config.toml
num_classes = 5
encoder_stem = "single"
encoder_growth_rate = 40
decoder_activation = "leaky_relu"
decoder_widths = [32, 64, 96, 128]
decoder_blocks_per_level = 2
decoder_block = "plain"
decoder_upsampling = "pixel_shuffle"
muon_scale = "spectral"
gradient_noise = 0.1
weight_decay = 0.007
Rows from block 22 of the encoder, named by matrix and row number. Rows with one number belong to one channel. Each number is 128 + 24 x the weight over the matrix's rms, rounded and kept within 0 to 255. All counts start at 0. Numbers have three digits each.
# conv1: bottleneck pointwise conv (encoder.blocks.24.conv1.weight, 160x560x1x1), inputs 112-167
# conv2: growth 3x3 conv (encoder.blocks.24.conv2.weight, 40x160x3x3, transposed), outputs 12-17, a 3x3 kernel for each
conv1.100:117152145134153134147053148120159098106131101154096149126128097122133124083171148118104115138127170116135126141112127092154147133094117148133096113089121136115146202088
conv1.101:174141147119120161157116075122111117146147120118127094124125146108165123158129116105175137138101113122143128119139100151149111088138134100172168132148097141163124122119
conv1.102:122110099113150110152119138106094160084124151149150074112138098103131129150149122149130091119137118128138158186137188109154168128155148088129106189098098135138073134135
conv1.103:125117130137120126151108126102114165131091142123117120113147127108088109162124133123091147106167143129109149138099164154133141137162129179181108117109077144107153153137
conv1.104:145166109173134164093155137132120175143130105138132111120111119156108107094105128110120139117142086153121164142081138130107082111111118137131105068099135079125174093101
conv1.105:158101158138084162103127133145154104126131117089120134107148131111136130151127138137164114101127110132099139079150080103141167114125142141076094140131085106137133110070
conv1.106:119124140083108142131101122159144099168163149133115122118151145134121169147117133116072131122124144137116130127122112079147130123148093111122118108160118108139143105100
conv1.107:134132160100095105132127129130130121096135177135107093121141144116088077120126084111158134124108106151131114094128124092160105147155135140184149153144144116125128152127
conv1.108:098135145109118164125121138129129131109110113099182143168146114145129128161093149126170140138077117106113144128104161133110150125121093121124151115108140117111126124079
conv1.109:127119132127077136136159154109146106164138136115101129119172126136157159158139105122140100126137164050141145192098173122169119105137141122146139133139152125130123130131
conv1.110:113114159096157130146146100174136102125122119122130122162143197162103120108138111128125096152115119068131161107125119093160102124086106131109107136133079125146119177107
conv1.111:129126139117164185124138100126145163159123171122150158112132185099092155106122166142153131103103112141116123139126124131099170128160157138113117115137094139118121210135
conv1.112:159113139116163134092126128162127148149174138118125106124133122112135169106115106173148157126086114171118130114125156073140127106149166156053140146132087098136126159183
conv1.113:125147148126150085129116129107122104153083124148115118143186098161097135125136117150118151155127108128113151089115115128129084108156116120155141100138127064086111134135
conv1.114:113151142116121136126128131101118124143134162121123127174118121137119133151169121148135116137176147121095152130159110134152135144132133110146109131174144142142135163159
conv1.115:120131108142111124115113132141118165172146088125123120104139131138162098181107108163105147119137112120159132130158169158091081158122109140142141119106101156106066148109
conv1.116:131152157133161147179120086137124121130130112134093173110174120131126105116130149142085119163134125137123106136150120097113116124121157108160143120122128117129156114132
conv1.117:093095141092147123146146120141146155139122080085105100126124113141120185168121122090118099141102159124129134156116107146166126154159142149150137118129109068136119158117
conv1.118:115133137146106107157150131124150142125136153136147145131137152151146098146119129152122166117133116117146146125167132157127112113129127118165131115132136136136110118137
conv1.119:134163134142117145097141120127139128126128129156121105128154137113128111151135129123123131147160098127109124129107100125158154117163073104081126124114061102128118127124
conv1.120:113100188079161150113113123161115112127143107109150128137129087129125151160127131122151089125113162126114162132121128094158134175142129112159095113131133121102115156122
conv1.121:136086130132093136095102123123150134129105110106128167101138121119119143126122109140158125129160110154109089147137143121163144141163122110176142158105147131125124117120
conv1.122:153130114126149131129155152086100081135113106112149161123112119140115073106105171180150104131120124136109130118153122115125096153095108163138128102115101146131142090102
conv1.123:135128074120115104096128138121090147128165148053155135124094156076122146150124160145128135110144162130089125148130135135103127156123151126143159107127146133102093151105
conv1.124:178127124142124138132114114147090167142130136161140134127142112106140170139149127139098113082119154090166133131110139110121122122139092153106104111126124071124116137152
conv1.125:119112122177131182154166173137116110154156150146117139148141154173093129119102103132140184080144128161135138082118141140166138123109147162110116151147129152114105124108
conv1.126:132068143095148124096133117118159119102129097091138121133124131123117128143130129114098111134095123107119096143082117178101090093135139147108123156155138127127141150119
conv1.127:133102121130122112129142129123085091115128087122125114126136136141138137156118126147088139105096140158128092125135119081084108112168115133125116125105116171108136165118
conv1.128:122151144122171155119141157144148139105125101119101124158128131165118139155145157141099154129137155130156123167126139124162153136093143139162170130078123084116141115103
conv1.129:106119172150121101114157162105126092157139141099089136143118146118147108130114152083112157138090124115117124130101108110149152093141134119132084115099129105141140103166
conv1.130:130122138127147121131139158122105178161128119131125115099108159105154142158128168142122152152108130112116107118186071112109134082147125137155124137112130137149156132138
conv1.131:141116100150101104141165141154102148090119144166157126100142128088121140105144137144103151114127121131141124080145173106122158101152120113107167126165118190150161138115
conv1.132:183103132137101097139136096153158146148104150107139132110198087089184122136161119133091130146165098128133147160125133101131110125185102112088102091152052148129152131143
conv1.133:110122148104105112109145131093116147133135135136143154121114084147145102121171154124126146132144110160118118159129108110115119155129080138088082074107104130138111144111
conv1.134:135090120117133138072134081158122142113117131120142156145156146091133128197136123137136100161156157053127143110088128139088143150151124120117143133110100156153161081136
conv1.135:114137153138113141071131106113089128117096158132125099137147102127145121133079098146159137103137139160135071148155124123108139120132112130104098141087139164142118147142
conv1.136:117164133152146094071089165136157156117126121131127147130099124161119145161129104132125149136135130118095121091106090139180090127113119143149127124094146073121136109108
conv1.137:152087092155124117107120087141104092105154132157156087127137160172132149125117125124140134129079116104180135158085156186139134147169142133077124120165161130137131129129
conv1.138:105144107143119150132116111124146159141125095141100127165105139100134103115110112139123090111118138140116089148129158162145112097099144173105121123127113168110123077112
conv1.139:118138116151127129136146138139158197096147112115109134171138105138112102134108153120082085143143165128101090140169099131151110100122066124068113120115117114108127106147
conv1.140:118134137142096174154149087157144129106099111102112140127093111168119127161128136116113153116148134138152088114159163103149125152131106117132176120091107148095172112086
conv1.141:123132141124140144109098152113124103109144095129123155136101134168099120126101132166173164122127130148135175111101103131151169169099164120081130156116118083134132151119
conv1.142:112142173119111142156155139085219165126148143153107085124145123113137115160118148147129144121161133142091150140131148099158166092123150121114166095102149153111107148129
conv1.143:113111125123158098145145131112182113150080163142114143120115118159135107160147102084119091123103147086163151089150080137117139140155132135099110104095135119070097123106
conv1.144:173148145159173164125129115093134108111143149135154134102091134160168157112096115159167101131110151091127142118080090130127112113190079130088115130171116118117179115140
conv1.145:101148150116111094132121171151144108120164129161123090116135096115108105114126191129111123134112115143167091170114141144127142095115170125120085124132084130136122110139
conv1.146:133129156132123121091103143140173162105086076129172165153134120151141088114112125106087116117157171133120108137144139103098107099113088164142118100144087161114095170117
conv1.147:098139108162095110099141114152120142083131142135145103105181107128128139122152164108132148113150123120132101129164124112151131119125085155142109130132126110107088122098
conv1.148:144142115133156141159155123132108127122123151148148121137108108132140135101124174117111116156152166097111155115101139098148140136106088067102110137099168122115091110132
conv1.149:175092125129140136150152121126127168097138143155149107126100107115134128142121176092154131155135134127092105120078165145106131141142126194149114150126121082114123121160
conv1.150:109172160140140107119166113145133138107106126141140136134112125088154104137101146126135139061125165095111109141090163095136132117133076125121149134098142117098147108141
conv1.151:170106121154159133135148079123122081121133131122148122141117120175126144114093173072152122141128139147148161097105124151114114149116130157146118132127101122093138168125
conv2.100:139137101119111140114098111084088148135126136107102094115130118088136154109115115130135086083080067161128118106144041125064115172143106125165108132159119143106118
conv2.101:123160097121111118141098076107109137077153136124148121097118124146130109122159116129161165151098106091130062112145155100174154109123147156122150134106122092155147
conv2.102:172128142130134095126122106090157110107181116141091129161120175169102132149112149172142121151147124121139087171193120150207103124132127141173142121168152146125114
conv2.103:106136102118110134160128097115169138116139109135134133169120082130089132149100168095170142114141136134139152112174119144155126152152090112127151115137159167162125
conv2.104:125128141176128137125120105164157121114131169118126117154131105161114139143118146085144107177143179105124141156119116157123106154152113124129140124103136171126145
conv2.105:184099135171160097155207111114150174163145172123088139126146091119120147117131096110110090133124152143134107119133135117159118107079134127133122139100107133136135
conv2.106:104132093163149109138146085134122157131136124141112075142177106136141117155169141136134147151110100081153164112163113155159131131137104160163177121147129153124145
conv2.107:104133109137207128144101165141141119150139151097155099138126142108145121133144119119102115119108152149112102112122147144139129152106111149128140198136104107140155
conv2.108:117117116130121113155115184108134111126097132103082108170135108113181120146134112120123173135155115121175116130136146159073120123107101165116102157112106150143099
conv2.109:104051098101127112125090078132120118120095155092082157112106121121152143127127136149143103106105114149142136157131121109096095134107132118136082156123137191171140
conv2.110:108137114106140112129123140119171116140116099133100151105145157106134103135123120122132176150124101152141087124122113129143112144152135159143165138107128132111109
conv2.111:145122139121144137151122166133134123132168133154142137128113150158145112130142115133120142140116110127112072105156094158133096093120097135108098141120119140119143
conv2.112:095093125147083141108165152096114104084148170120130127157126078125136115155095118162111124097120103125160109115111135152121126112078107112118098176111133157137129
conv2.113:115120095124161139174121119124134139071137149142122110177141131147140134162100146121123135103119121132129116165117128155114123089108083113123113123125124114120114
conv2.114:141136139107147099130074122156137171121154130106098151127146120179134125123169185091128111168112138153125129142156121175163151118138131152124134145097134137184102
conv2.115:145126130153111125154123126134151093122124141115122129129117147134165154140127107153116166133125141114130158139138127120174138128100090162146096172143135177145126
conv2.116:135129130097190121170148119120132153156122137112165113147142156143126116105129122121126163107128170111088110116121125116140108102097100089151122113127175097190138
conv2.117:160098083141117124132087105149147166151165157094135099104155111095103103107148122127137147126148110114101130070092151126100134120133120137102145103121125164136136
conv2.118:153109138128093129153093086112092143091118135101117110149125179156089143168142154143147131154149124143166153160185119135162091120153101131142137124125119099137119
conv2.119:121131102113133136126108145159113119136161131107104112084158133133176099092093113149118120144098136114100147128151167089105164151157125142126184079141128138162149
conv2.120:093129133084105123118126133135155142185163087098124120156126137168169159137138094156157116194171083155160144074138102160238165148145081114128136147129102152143099
conv2.121:151128101170173198113135102151125125159153140118140138108139194083132131115160132160103141157157109153086117078099100136154127075133049143112138106104151153127118
conv2.122:153146102134135122171109123139123156144122160151091131097077151123119099149155139110107078140139127112118112154153131104122133125117121135140117152124108111113131
conv2.123:183096126144106122106123110168164109146118104125119137119118102122139115143133141173116114170133161157138149092153112148176107148127079146129089143141099165145123
conv2.124:150181166088138091147166129146167127162147124149088114141132117112066085106096179137122141126158134123151124119108144133136139112133132174149088117139151174158109
conv2.125:115108137165127132164126078093174122106101135135122140132110114123117134155113120145117132130149118140124113135128124126146172148133115166157132101120155079167134
conv2.126:179157114139149109128155141132127159122170141155124157083155137103158116122143147155140157149078143134090106111086127136116132126123124083136125073108125133122140
conv2.127:143121096176175105148128114159106176142106151143112100121138119154133100135082142106155099127112050152118119114103132125180125139167080153137135107135144108145132
conv2.128:154134122125109172131102093155109148142191106153112136115131120127140106139123109128173102142120145142095103139139078149163152090119140111128097089096140158094138
conv2.129:063119077112103124131125145130122166106122114069153082155130104157122106132128107133106147120109142105081119165112147122106123072160156151106147079125154154127141
conv2.130:127097121121131163137078138134148146139151122116110147144136130154080172136140148106134100173130117131143118109154090165193124135127132133176097136143146165181128
conv2.131:102154097088069102082117125086110098134164139083113155114163145150109076115111094134146103119120095157143126121121109184111153119089088136127097128142114156144127
conv2.132:165136161176130081111136097134164136093144137164084109085093097168097121107072137120090104110135134118076128131128126148183145158093108127117150118115069140107104
conv2.133:117176157123109102120118089118126140145134139127100119084116126129148163124171126143109120159139143118111095148158095183187119134171144150154140152087103170135152
conv2.134:081142091130097090118122109118127127102117142122117113124099118072087092126115116108090098150082132100080102108124131144154142125128109136148100070094082117144136
conv2.135:124123158105163147125149141127131140111132097126166108149141154134152093111128143167146138145118128130136134158095124102117088102125100149147113118149131137139134
conv2.136:169106111123103114118109108127144104138086129102068130120160110097150119093107116144102125101108134100136126128085140119110116145120127126122141112171125096111081
conv2.137:131141151150095091121129105145173156072093167094117108086100137116119104149121104125113107136148121096126125109107092163152096077087101119138072179109131164129099
conv2.138:129149126093152074133130079170115102087157152120089098175134114178116113142083124169127151113121131104147164106151160105139160131086127111141166132127146132094103
conv2.139:126089126088131102115149192162147123134118131107148110163093122131093155094141134138111124122140148131079117144122149133141131134128154135127128124107126111106123
conv2.140:130161121121193175164154133145123134124119139106171139140125135119143141109134122152098157153107158139129110153157139155118120145130125078135135101134126121129183
conv2.141:092136136160144100097104113125176114095148142073121123116074126158107138095142153117098109161144115155132117116139140138148157121111186115121131164101109114122122
conv2.142:157123102157131079164117097164105129114132107130099105149118128170131149114114131171150124104153104129128147125152124134131094109132112156142127123167167152158144
conv2.143:092114080142103133142152111157157165100112141171135107165117134163141147137103110127155119139162112162100131175164139146107113120133097192167088160141102132136119
conv2.144:140178133117125147134145132107132132147136127140142129136103140145162138141112131134121132121156114106108135123107107125137105143120122139151126082141136100141115
conv2.145:154138109135112140122113127116098130153161131128095148110138133112124101148118098122154126124166148094127138136156120116136105099075127137112140130117156121113064
conv2.146:143117153122151163092147118140144115152110114086130099170131107140103146157120101111148094106133134100130130104160102105133143134090057145111109123123133156122126
conv2.147:136113108102135147080104128138162146113142167123073121144135119104137112178158148140135132152161144120143140140147140160102117148099101146110136135176090142119119
conv2.148:147127102124100116124132133132117131104145119125120111120099109127161082092115108115126122140106146120154126173103134152080140089128135099113113120149127107140101
conv2.149:146135116117146091120091107113143130114148135124150134135117106119145128112085128152168147075136075149113104131119117147131144134134155107109153139081101155162125
conv2.150:131127160144142158123165117131116132126126137119164128129185140132154160126100116161154148110136157160155118130085115127107135096109094139094144115104150126124149
conv2.151:142098090101118102127129152167137116124132144104148118153098085102158097125149132117127101115131096139096127122155144122150130138112149123166107119128097126086137